Weights of a small masked image model: encoder layers 8.
Rows from block 3 of the encoder of a small masked image model, named by matrix and row number. Rows with one number belong to one neuron. Each number is 500 + 50 x the weight over its row's rms, rounded and kept within 0 to 999. All counts start at 0. Numbers have three digits each. After the name is the row's rms in percent of the matrix's.
After each neuron's rows are labels from the 100 images, of 14848, where the neuron reaches its highest value: "peak on" is the class under the peak. Only what is clearly more common there than usual is listed. The data: rendered made-up planets.
# fc1: MLP up (encoder.blocks.3.mlp.fc1.weight, 1536x384), inputs 0-54
# fc2: MLP down (encoder.blocks.3.mlp.fc2.weight, 384x1536, transposed), outputs 0-54

fc1.749 116:539485407452467508491500611500552542525552508517480508492455477536495485530405619442510452360528515524476479494411508410506412532436458563550567570445417541447506569
fc2.749 121:529500585397474497471454443531417528435512549477502459551445496501506590468571524494457491683507484485502524432633436511510464473533560448493478514548528486550442551
peak on: planet

fc1.485 100:555528401441482445499534505460515425484487609487485377497475453511551544496460494452507486414512424562505484483517435437510506525433445566489544548464575556563540565
fc2.485 094:511518540477517582416427422615460446551487400525519434484478542468484474446557363478469522538492456459499429443445468481513468554503506510492475485492559402552418463
peak on: ring

fc1.635 119:413461395411570510579463566479502511571509481509549442515542527540493607499459485431466540422513482524527497512484433445513515497418527533523537490531415489508537351
fc2.635 144:511577468566415473442589510493475520530495575468502499546466484472504500547573552505516461475500530432430488548462543466531391543522469396502444480497546440544489553
peak on: planet

fc1.464 106:500635592533568419507487561434560554476548453497430464519505509550463494456500632444364474523488443502587511482493496529459596441503451503555619490537548584507484551
fc2.464 112:569513481432397586481508417514470484454436514473501527531533366496534506408535483495500487582512531451502477506556461517495459462536450534477513492519569437496510559
peak on: planet

fc1.401 088:436619509611601487563494553450540560530481537473471567490608443536507524441523519548468527502504468508517448494456455536449542458442541406470542401490434396522477493
fc2.401 080:500476545443377519511594337529389423438482505457543513544503473461527473485472513487478480530535523420477532535504516519547433530586495513499549506496625486497527487
peak on: planet

fc1.275 094:524434468456568498479592577538578481447512497477439433417583456451551556517373537457425432440471527579554538431492440586526519441488379512513512517510535564500492497
fc2.275 077:526610415516484433482559461454558554470450535488490617573488465497490500568473558560526547544439422474443474521489516553531491479501505453539522531415418453457527513
peak on: planet

fc1.672 091:491510523522526483578390634497498501579505551509482535464482420488573512520496532537496520429526514541396492613540441445489444496498537466557513556536462522500523529
fc2.672 071:616494517558426506393481486541522525444543503459392457640543540437508453605522573481580492463554499552439496488446518489521441570484557452591531551508557467554521531
peak on: planet

fc1.619 117:484506486428578477595512536460480478482422518421568426456481511525506520539491508462423416419499510539565526475532496480438499470475447518464507494448509563524494498
fc2.619 122:431550522511495564520462514565461449627498384503517467492506524499466501442574413421455527553528473465505544514461494532554497469517554533548528511468576358477533481
peak on: ring

fc1.353 106:513494462408501475543519484545539501483549469535561455442525516526457591536433510484524428486447442525505526470577467633468495462535444508459448504461495483502559505
fc2.353 104:463476525513489574435462438432466515502379561532455588548502561471462498515453556517508512556517536411523485426463515456524519613447503459490527515531535463495476515
peak on: ring

fc1.696 089:477485411583494496548535507541486524548570578476558542509530494551553444598493540493402423381498481482433481552485489494546461548524449425493481476458460487527537547
fc2.696 091:510458586454505524478474548470533476418470438585449482590489559524488491453560498458503532610486481486520443435459443505548585519449466527453483514519583526455388567
peak on: planet

fc1.697 109:424541486509542536541422575507432485466494484512488463460448582501586523539419500399503472444556546620497602493509466429524547505445448563462525504491470561485482505
fc2.697 114:448542563429520421498428501482484563550561496473534492457468472508461458461529476474430430590531442461530481513648432509495493418604526554405523429568499446450509488
peak on: ring

fc1.158 110:443508547390527423608413479472476511518515479473603525486500507544550586456516492568522468506505473483474474508634459472504526430482526481496512502510526515479440451
fc2.158 142:494511536543507486446515532452465496481562439527393386497450481485493514470511504425429468470521535535555556521409473479483476476559494598533534487508420463603552478
peak on: ring

fc1.723 108:452500490427454486515575566394403514506399555418550484459511483458595539536417566386492475481526559449535441564512544462363505493443547591555600468479524545510447538
fc2.723 092:518546462524481543557531520566520515528542503522488433461383521500481398483489384555498495444523516530492583502541528466526427485573562543546462571531418547460487571
peak on: ring

fc1.52 121:458591563492451540533599489456457533489464658420515533470441469476596475560368532423523543473521546562500427534496486420430535441485478630494531548439521538507503532
fc2.52 126:614483496437476423527527542479496525525622448515604506565485493457483384503513480514484493480517520503658496517466538563594505523584560554472502444534513459479491520
peak on: ring

fc1.507 121:444505569517559522531513450566509532502496527486551447414467488496471592507511464451509438494442510472460511455533566554423543462415540505450531533450548519505512493
fc2.507 120:486520462441626491504473526368556467524479360590508555505572541587456459470495454533481544488473518494545489451449449543526477541516499516517529518514511417488478498
peak on: ring

fc1.722 107:404512409472550472522537564433413521549472583484485546485518466515544573526432575541561471528586458434460487516544430527498489478385484452416448540530486557499518423
fc2.722 106:463530455548517545492566419513519450508460428521459479508380543496480531481506478499425515562519459432453492595453455574489521509496499479559384465424512627509488507
peak on: ring

fc1.403 120:429643500533557578552472453489525509451572472487443429538554498521558576456466500461522513554505446518432489434444434504464461482520463514572572490547453491505533462
fc2.403 125:491610498500501410529560497526502446507523556514586569526486441540446536485475444562528534426483485472462456474485452496516459450557468460548508450489526503554519459
peak on: planet

fc1.336 116:501456500523521475512538558510502490524576495542501508451425558466490513546447446335447541465495572590537534522415446558463499540499491479453539495407556576452556543
fc2.336 140:557503565444578441584509458531534519440529518573527546491530486474487450488440541629506579514420485408526507524560513484506485462578449453458471469535515477502441491
peak on: ring

fc1.6 111:475488406470541560578507480436430442476380537474532511413493482575515534487462492468436525483512549629510461474498476437496625458503417458507476448435501458519502483
fc2.6 106:524440560546441526467399564523411485571484559553533494462558470531520485480594536462533459453498529476509575522561483411412488483489435521487501410554466407550512509
peak on: ring